A small self-supervised image encoder, trained from scratch: arch inception, batches of 128.
Rows from block 3 of a small self-supervised image encoder, named by matrix and row number. Rows with one number belong to one channel. Each number is 500 + 25 x the weight over its row's rms, rounded and kept within 0 to 999. All counts start at 0. Numbers have three digits each. After the name is the row's rms in percent of the matrix's.
After each channel's rows are labels from the 100 images, of 14976, where the channel reaches its highest value: "peak at" is the part of the image that holds the peak. Only what is clearly more common there than usual is listed. The data: seven-segment displays showing three digits.
# r30: branch 2 reduce pointwise conv (model.blocks.3.r3.0.weight, 68x272x1x1), inputs 0-90
# b30: branch 2 3x3 conv (model.blocks.3.b3.0.weight, 102x68x3x3, transposed, each kernel summed), outputs 0-101

r30.50 108:500500560477500500500500500500536500444464439500468500500477500474460440500500478547528500500500500500482443500500500500500500500464500500547434500426500500500500472553500500500500532459500500441466500474540500500479500550500500500460500465500452528500521500485459500574500
b30.50 098:518476470460442516458523468554476493479507500517491490479508477508503570494533473529480499470516487512525489517514500490479468482498528534474540491488540486478472493532519490500514482475489467518470529509479539478481500528500511476507508461513543469502503499559512516506516530470503492509487516556535475536
peak at: top centre; top left

r30.3 092:500500500500472466500500500500500500500500500500500500500500500500500500500500561500500455500500500500500500500420500459448462500500500500500500500535500500500523500500500500500500540461454500500500500500500455500500500459500457552500500500511500525500500500500500476519549
b30.3 117:555512519527492565517487489496511550500492471498483531493490538449530514475500527529540545543515478493490495524495515535522483510456516505546508531478550513516489489508517493514475504514538479461511500480508496563515485542541520474513529506495503516500501503471509513519525516501498519513468466500528542479
peak at: middle left

r30.57 105:550500529500500455545500500573500445500500500472500500500444463500465500500543500500500500500500500525488473500500500500450500500500500500500557500500500500500500500541500500536500465500560500500528500500500500500450500500500589500500452500500500455523500500442500549456521
b30.57 098:486506502495489467484503496471508496480466505513542532466543466486473541492500511469497523497530493512490519518534510487488518524537518556452458528475508537515513519502504477481487435498495520458488498482486500459482462481488496477501490492425528518506527517481505497488451479468500539516492481530464539513
peak at: middle right

r30.46 096:500572578500500465500484500500500500500500500500500500500500475527500500500545479500500555583500500471500500500500500500500469528440500500500500532500500500460500500500500500482485500500454500500451500500472447500500554500552559500500524591537500455500500433500500500500552
b30.46 097:522492537482489495508497488483522491548480503487495534508550500509492492505504535495564482486520532493521485503478520478471518526518500508513559491532498533507490531492499464520504481488530500532497494545517484483469529472505507502550511531494488455523484560504498518492496492461546529491535450495450455541
peak at: top centre; top left

r30.5 103:558500500500500438500500500542500500532500500474500524500500500500500530500500500500500500500500458500500461429500500500500537500553485592500500500500500500500500474461500500438500500479453500500500500451500500534500455500500587482500500500553500481547500500532500533434547
b30.5 107:492489553478482490469488542503533462484470494486506530470500493495481469484500460521508508464524547514498478446500497500514450500500447556506546512507500456499492504434501487491510498521500517467500464550525536488491508478545494498493471488528496491473531523507484510455477496519541500495492504503466469502
peak at: top centre

r30.56 103:500500500461500500500500500500525500500527500500462462500524444500500534500500469500536500500500445500436500463500526500500500500535500500500430500500500552479556500465500500527476500500500500500527438538500500500438466500500564500500528463500500461527500500500461537500500
b30.56 104:500469562506486495486538468510515488487475506484509511501500517475534418465509494508485569514539479489486542541492477472481528511583507547495530517510472488486548474485475473498498516500505527512494512461487512500495490478479475475487478481483521516516481486496486476472500500508493500504537493542520512526
peak at: top centre; top left

r30.43 105:459500435500524500500548500500500457465500548500480500539542555500500500500500500500500530500454500541500500500500500500500530500500500468500500500500451500500500500466500500522500500500500500500531536500447488500500500417500500500500500569500500552467548500551500476530500
b30.43 119:481500511530516481482553468475468488503471558502514518480516552517491479484492535480500466486490488521464511487462509507485487482512551518524410500479478485505502535508526514508540498495492487452468526531475526467526473500458507497489500458472488492488541485471487508522475459514499482512516499507503507459
peak at: bottom centre

r30.38 103:532500500500500500453442542500500500537500458500500500500464500500500500468500552500537500500453451469500500500449500500550475467500500500500500524500481547479500500460500500500443500500537500500500500500500540523528452500429500545500450500515500500500500500448500517500500
b30.38 096:500500508483479500542473496518500527519515544514486497496512420526504513524513513463458500519475481500506521438500482487504549459467485529508481521447478461480516538492486483480521494481469507492482480488495509454493500453505493469493510497467499500475491470508533458434514497490534536481483477464508492500
peak at: middle right

r30.23 107:500500500500500500500500408489500500500500500500500500540500553500500552469500500500500500500500500500525500500500500500500500536546500500530500500547500500500500500500500500500500464470459550500500500468500500500500500541500500500500500545539500500463462500500500548500529
b30.23 104:477500499484558435474500482470496519510480460481504536527481497517475474484484503486449496475494565493477511507465513519499501468484501488502508514533486550500505526493484492521472483481515464475477499493542444538516495518518471495498526440477520499470499514487483521503468510443526504526478532500480504538
peak at: middle right

r30.55 105:425551556500449500500500543500500545500500500500527435500500477471440500500500500450500454500527454538459533500500500500500462500452500463500500500524500447500500500500536549461500500472500500500500500500500500439471500573442500500500500500500535500567500500500500500500500
b30.55 093:505505486478545531480473486484511488472490467496479503475490490481491470510511464477498452463479528496489522519512500500482471450481495492479501534515455459508447488500536484505500493514505493477541507457501454459524468490488536458558519469500497530479500486472475464515528526469500513470506445466518524481
peak at: top centre

r30.37 101:450500546500500445544524520500529500500500500500437500500500500500500500500517474544500500500500536500530444500500500463514500544530500550500500500500500500500500500520543500500500500500500500500440469500500500549462500603500500500500500500459500465500520525558500500500542
b30.37 117:487481559485478518463542453481514466513496451517526487505473537501495484529486466482485453482489508428501509535511458521503515487533512500455515515496529500505495477484498471480481491500515486525513545496512539526458477491495448488513518519495512454525452510521467494480476499496503467507466472524500482512
peak at: top centre

r30.33 101:500500500500500500500500500500500500500500509500500455500490500500455500500500500500500543581529500477534500500500436500574500500500475500538500500500537500500531500450459500500500451500500500500530500500500500500550500469500500500500500500500460530500500447580500463500500
b30.33 082:545497495489468516503470495500490457500446506502450496568489536511471452519480480481456557483463498498525502485476501500476528552481535495524485518557521489460521488500517526521495500503506484502472455474493510492493501512501490454547522461502515502464520495451508507494509477521499518522490480481505527491
peak at: bottom left; bottom centre

r30.6 097:448500500500500500500579500500500442500500500455500568500500472480468500500478500539500500500500500521500500484465500469414536500500500534546500500557500545550532500500500522500500500500469500500536482500552500466500567500500531500436452500523536500500500551500500500500547
b30.6 087:485500543492495436520470496511534558483485534484491504472529500494508559483537479497518497510511509535476498492471519480484461532528479477495542514506494464486532421500434486503500491505510493480500507542461505536484494520522486474521490500500500489489551494503490501501451470502468522526476490479512516496
peak at: top left; top centre

r30.16 102:500500453500525500500567516500500500500535500490500500542500500500500550458500500500535500500500500500500500537500500500461500500500500500575500500500500549569500546500500452500500442500500500500532500500500447466500431457500480500440463453500500500444569522461500460542500
b30.16 100:478488515504505510487540476480477524516523484459486500494502516540500509517484499471500508546491485501496474479490471475553488483568485492500521466502496460500531500499488531535489457448540520507520458487527500518502506526490513521509482497486475504529499480470504443521581471509520489454520501500557518506
peak at: middle left

r30.17 104:500500461500500537500500500500500500517500500500500445500547498500436500473500516500500500517466500500500500455448514500500500533500500500500524500500450500500535500500500520500467500500500500525529500500500500500500500431500500459500500500500474438565500500500500475500500
b30.17 091:504585505541516513490483472493483481546478522524505513557477462500518501505473477500497500475508513480519500492520493547483473453467529507519519500510492472503505495484485490483472538498482422486464508503500477505497497475488508535562433502499515512510496461489491509500554520517490504500470467508483500518
peak at: bottom centre

r30.9 107:500462500500474500479519500500500565500500500500500500500460500500478500500500500536457500500500500459500580546500465466500500500500500500500500500500500500500500500500500468500500500500500500535500500500453471500500500500468549549519500565500449500500500500500464500500500
b30.9 129:479475458500477540469504457482484492481490472501496498485510494527541473470512492484513495500476458470474538480465475487494522479465466487529500522473450512522535502490447515498512513494508476504495502537471492514515502492506476522557515502494536478454496506514532482528479555492491482447499448542462510525
peak at: bottom centre; bottom left

r30.44 106:500500547500500500560500500500544500500500500500500535500440471500500500473500500544474500611500452500500564547535500500500500500500500543500500473500473500500500500500500500480500471500445482500500483500500500500500451500500500500527500541500500500500500500547500500500548
b30.44 108:498486456479501509543478475512530489447489502521540494526522505493528513483524488504522524495488500464526506500523497484542512510512500505495486515514542500504500527546476528519513470567538478477457500480443498571471531510489508500496488491500500499462481472492501463477472507442544477517474459514477509505
peak at: bottom right; bottom centre

r30.66 102:500500500500457500500500500500500479500500500500449500500440462500500500482500500500500472500500500500443500500500500500475500500500500500465577540500500500500500500462500500500500500500500464500500459517500500527423457441524500500500474584500500500500500500500500500500526
b30.66 121:508502469499512526499505485523540462437505505495548502476595523522478425484520428522482487482483533481489526536509486502492490489500483484507498522487500482489509500545475472485514482470528454496494500506516488495505499516504530509454506530487505529498538508485499500446523514492493496531522477507501514495
peak at: centre

r30.19 091:500457500500548422500500500500500500500500457500465544500500500450500500534500500500459459500500500500500500500500555500469500500574500548500571405500500461500560500500532500500546500500500451500500500500424500500517500530537531500454539500453500500500455500500466500500546
b30.19 092:489498511517463500454559524541517504478490537501510504486500491511468501500531490548500500484483483488492510493438525468511515499518500545493516516514539534514494464515519480533536485487512484489484489505545492522533476529530500524481478518465537511486507481576496494543494508558509542467523508514460520500
peak at: top right; top left

r30.39 100:542500500500453500500500500536500446500500441500500500525500524519500523500533452500452500500500500500500500500500500500500500524520500549500500500500500500500500500500560530445500500539500457500500536548531500500500500422500474500477500553524454525500500478500554500500500
b30.39 101:475522473493482507526497515500500505496478475491473465576498514469486479511457488509470489446450500511481523430508505467488484463523496539480463475536500492507489510460461472485477479500500503468496510490482515493515514432518471473501510494457471537496532492532500493531483502488504528500527533478477479524
peak at: bottom centre

r30.62 096:500500500534500500514468465500500515485469500475549500500500539500500500500500500552500528551478500473500500500500500500541500500500500528542500461500500500500500500471500500457500500500543500500500464500500500500458500500500564500500563593500500500470500500559500500500420
b30.62 099:482500483513468484538483480500539486508504495476508476456503521470467513473518477517490440442507488512502486468557498450515520502520489483481506548503491494482480533507495506477541478461479424500502520514527458491519505510486538516522492527505526493504500477527500485469459462495500506528553515478494483535
peak at: bottom centre; bottom left

r30.15 093:500500500539500500500500500486500500500500500500500500411500500500500500500500500500500500528500500500542500500417500500522500595500442500500500500442457500500500500500457538451500500500500500500500500500500451500451500500500500500445500500476450500419500500554436500500500
b30.15 103:529532486513508480511468500511499519478551492500498480488500511510509479520500455489484482486500487488531530519507500461467550477514488484506500466557472452549478500459523477559480570489514479529505465512513484521512513534485522533539517541462490478517495510523502492535504519508485511489520452516545502502
peak at: bottom left

r30.67 103:500458500500451478576556452500500500541500469500461555466500468500457461500536500500500458500500426465500500500477500414500500500560500500500500500520500500500464500430547533500500500500500500500500500500500459500518500540500500500500500500553500500500500500531500500500546
b30.67 103:496490485506491489521487450510477500512488471539488498472515479505475515481495474500430479515526501507483495433424510523500519507507495512509464499510507537475526473513490490448509493513525514473516527477481509503450478533514518438517487471504515482485536516463493506503476496500500450536449490525512506456
peak at: bottom right; bottom centre

r30.52 099:500500500500500500545452500455500467500500500500500500446500544500450500500500500473455545448500443500514500443500500500467500500500500500500540500500500500500500540500464500500466526500500500523500563539500440570500465500500500523459611500500464467457500500500500569500500
b30.52 082:504521471512474532478523513484506479485505468560531488525471507538548500525519519477528483487520504497507454502487493505462520508515499565500516482517499473483488507452478537549511490516487511523500518483490460519572471551500515504531499491500511521500516490484500543500521481500526493544517458498458548500
peak at: centre

r30.47 099:500500500500500533452500534500500500500500500500536500500500500500500554500545581500464500471570500500500574500500465500500462500590500500538500449500500500575500531500500500500500500500500500500500467500500500500500500466475500500500500431500500500548500500470480405500500
b30.47 093:517486497530557506519505489504455469527492500510454490489484490485474473526540472485556508544491506500493480500475554476507482500484495512486451524537485523493557477510499442573476524488525495496533531494483512487509512490481522527501473532490492499454475500493520491453496516482468509498462498499522516478
peak at: middle left

r30.65 097:500500500491500500500500500552541500500500500500500468500500500500457500469532500528500500421500500500500500418500500514534500500500500500500500500480461500500500500500500500500500500500500500500500500500472500500452500569540500438500500500500500500539500500500500500456526
b30.65 091:481518521480519500486462563516538465503524558488465512515511496456520559500519536499476459477530511492517478498479510487497519522546522506492485536483506517500491447496482500482451518487506500484500506496521495481516516491502485486454500515531517441532523513549489500514540453511500543529531512498465500492
peak at: middle right

r30.53 094:543486500524500500460500500456545448500500500500500518500500500547500500438500449500500500461500500500500500465500500543500429500500500500500500500500464500500442500500515500500500500542546500500534500500500500500500500500472541500535534500500500500500500500500500500500500
b30.53 096:486469497488488487470482490464500538532546502495500509544526500533512452458554545506500506492503530501511541492492443500495494527479485432489489519509479487491504490510508490529594531509482497514497496515536514499539500507487532479539501516524506490479497516517524498531479468525491533509500493490496505443
peak at: centre; middle right

r30.54 095:551475510500500500550500500446537500500500518500457413500500500500500500500465500500500500500482534500532500500533559500446500464464523453445500500500500542500500500544500570500500560500500500478548500576500441537500500500525462500500449500431500500444500537500500500518500
b30.54 083:531519519478443497490522494500582464488464483532489436512538503511541507548510490478506500504480510527512521451519480527464469505551500513525467519494515481500525514548510482537507475539499501502486520477483521501485497535492491462541492514470514500468494489514510488494477512465464515473481515510478475513
peak at: centre

r30.28 101:500500520500530545500500546458500478455500500500583500500561552464463471500500500531500461500500500500500500500537500500500544500500500500500500500540500500500500500500500461552451500544500482500500500500500500500461500533500500558457500500465446450539500473538568467500543
b30.28 106:506477497487538501503545502477540486500534498457540466518463500454500494494453499527523495480504488500523484477476466509491469519542497488523559499481501509529521553505462451505508509498530548528489463489476489518494500515496494502488547550493495476543442540507496483499490511501549520527487520511519489510
peak at: bottom right

r30.22 092:500500500486500500532527500475500500534500500500500500500433500500500500500500542500500569428500500463500500500465500500500500500500535500500475500500500558544421500500500500500478500500500500500500500500455500500544500500452500500443551500500500428500467500500500500500450
b30.22 094:484474474531513487478500500487515509454544484474509479489491565466561503526435484477551504517500429501484488527501491520510483531485524472539516458525462504486472495514472554522523509487509476486471483483552515517529487514482504524512497479492511499500504476488481459520515520493493519524482511511466491512
peak at: centre

r30.49 106:500500500500500500563457500567500551500500468500500460500523500500500500447500500500500500500500500428500500550500500500500500500458500500500500500500500500500450500525500500500500447500547500500454454500500500500500500500573512500452500557500500500500549500560500500500500
b30.49 106:570478494479498488489490520544543486532524524504473474531484495526500521542486515477530477475500536502544509548497487507472538503528499554539489514556479504522481465520495485495513531487476542509478501492559476536508514507498528496487521472469526527529498516519538523453505503500500468485504513487492498518
peak at: top centre

r30.29 102:576500540500500443500500513500500567500454500500476432466500546500500500500500500500500545500500500443500500500500500500470500500527500500500500521470469500500500500500500500451449471500454500500500500531467500448500417500500500540563500472500434500500500500500529520448500
b30.29 093:515538474519474511460505479483500499521522485504451472467471513513530513540499487471545554468478483501509527495527468510500455476449466512499521500511481499512452548500512515548500556509459458535467473492501477492511470507488521545518475515502467507498494488483447474501520504507528485512506493527523511490
peak at: middle right

r30.51 113:471500500552500463566500500500500500500500500500500444500500500479500500467500463436500500500500500500467500422558449455500545500500464450500500544500500485459564444500500500480568500500540500500500500500500500500515500526500500500500500500500500500474500500500500551500527
b30.51 113:502540485496488524482541499520468513493485484489525476499512514530483530489472477458528505504523524465500500509465540532480475476484496506471515508475533508514441476554523530492537485478561468489511517526536511558493514486500493521501442473521555519512481474485463522504505461522527487484519485520484514500
peak at: top right

r30.48 101:500500500500524500500500500500500444460463500500439500500500542500500500500500500500500500500500500500500500500500500500500500500500500500500500500500500575500455500500500537500500592500518500500475500500550500500540500465464520500500500500500500463500500500500500500459547
b30.48 110:459485508508528495477505529495478512484494498516472509470496510464488563510487486502545504500484486531503453421508494493457470509454497520496522476479524495490504516475499531497478503449467511515463522517477513499483502476497511488493488451479518502449499433474515473525472532501483511514480448501504528460
peak at: middle right

r30.8 102:500500500500500462500449500500500571500500500452456557500470500500500500500500500500469472500541476500463441500500434476466500500500500542500540500441500500500500500500500500444500500500500500500500500500500449500537546433500500500500500500500500500500500500523500467500500
b30.8 107:498518513520500518513488520528500530427500471508501473500525490512480452469558496534490454525472489485500499512455489509483448454496455499474544496503543517444473505469487490489514473488484479488452534477514487482521552500473504471513517472510492490515528517496501496493466512500508464498476522506492460532
peak at: middle right

r30.7 098:500500500500500446500461500500525472500473535431541500500500511500500500457500445500547516578500525449536500500500500500500478482500500500567500500500526500500456531552500535512500500500500500482441534500561500500500500500569500500500500500500500500500500465556544500541500
b30.7 095:503534489473465515549497498490500478510510507476504500473503483500469492499453500507529564474490497513452466396521493494484500467480500511550521490479500480438488529488498454495506490562525496499497492494490475509482500488475498490498526470541511506513511474471507507502481485515500517480507520532500442512
peak at: top centre

r30.60 098:500500500593500500500486538500459500500500500520500469500500465500500500500500500540500500500500500538500500463454500500500500500500500500543500500468468500500531475500479478500500500500500500500539500518500500449500500500427436466500553446500500519500500550500500500500500
b30.60 101:530449479505480495494551478476487500455529441489483514462483492487498480541521486537513515512537498503437447501498510517517493471503479469533500502524467498523498480539483498478525505497472487476479575508479522450466499504503471469509496534462515515522507484520500507508488475500522515524500486555493507499
peak at: centre

r30.61 098:500500500500452500461500465534500458500500500500500462500469500475464500500500500518500500500500500500450500479500500468500500500500532523559535460500537500539487500500537500500545453500458500500500500500561500453500500500500570537500500500500500500500447462500500500500552
b30.61 109:500496502496515487468541505531518513522493470486574538446515513500507490533518502493501494476502444531497515484504510483516480505490478521477557513510446553499486530528507514507486507482517508510489491557478481498475500542521493524477500454481511523517506509541490508500498494451526459506488510577518482500
peak at: top centre; top left

r30.1 101:500500500500500500448458500500440500500500500500476460500500420500500500500500456471500446500500500500500500500500500500500500475428500500500500500457500500500529459500433500577500500476500500500500483474465500470500500500546536500471530586500500500500442500500500557500487
b30.1 109:507510550481516486531472511503495497490446500549470517500516489483509517495495480471510474477482526497438497526481505547479501457490528489517524512564502530515483522452461519489547497469497500483482474529529466500473476486483541469522498448483465523483517509490538536484500501488493494486530510549471481499
peak at: bottom centre

r30.18 098:500500500458500500500500500465476433433500500560500552500542500500538500500500500500500462500500500500500500556558512500500500500500544500500439500500500440500546500500500500500598444500500470500480500500500500500500500500444500500500500500500500500544452500500500500426500
b30.18 091:485458529474479475530539487546540497468532481481503475500454474500499514444498512527497515494507488507505526504468480541478498525508501484500519481515453479505494482525445473491480504473517514482541473528496515513531463541429500477502492516534486499518500502508530461455528504477504536530547495500505505471
peak at: top centre; top left

r30.24 095:500500500500500445500500500500500518500471500500500500500427500463500500500500500500500500500532500500461500561500500449500500500551549542500500500500500500500500500500500500500551500534442500559471500447523500500500500500471450500500500469500529500500500500500460500518570
b30.24 096:522534471467550539511500506513515535536473516522536494489515492491458531485509513493469524567490515491488493498504504509501453490500487522507504530522529530462511529483490472490519465518509509480506453502457482521498544507543540538506496464463516505500532472499528472506483520485529530515465500507484569492
peak at: middle left; bottom left

r30.2 110:500466521445500500500527527432500467500500467500500478541500500517551474519451526500500500500500500500532456500577500471553500471500521500500500500524500475500532500500500500453500500471524500461500500500500500500500500500500430500500500500477500500500500500500500458500500
b30.2 104:550510464589494547521504500500538500450521476517484532476538488515546470484454529531539505460523531505510488527519520489516492485484502507498494484505496479499509548556507511500493530496524484579534527502515511517510472480523518482488502529519492508484531496518489488514500505535491515498518510473491509499
peak at: middle left

r30.32 100:500500531500548538500500500500500539500469500500500500500448449464536500547527500545460500500500500500500500500456500439481500398500500561500500500500543500550500500500500500556500500500500500500500500474500500500456500500500500500500500500500500500500500500450464500543500
b30.32 101:504567526491479526489498457521505469465476479569521489490522478515483487483511512477500492509458540487495500475484467461534495543422510532510477486520504513498461508460493461447489489462489471481506468483511520542483449473478481518514470493488516522489493527520501491514516491505490493506487484500509500534
peak at: bottom left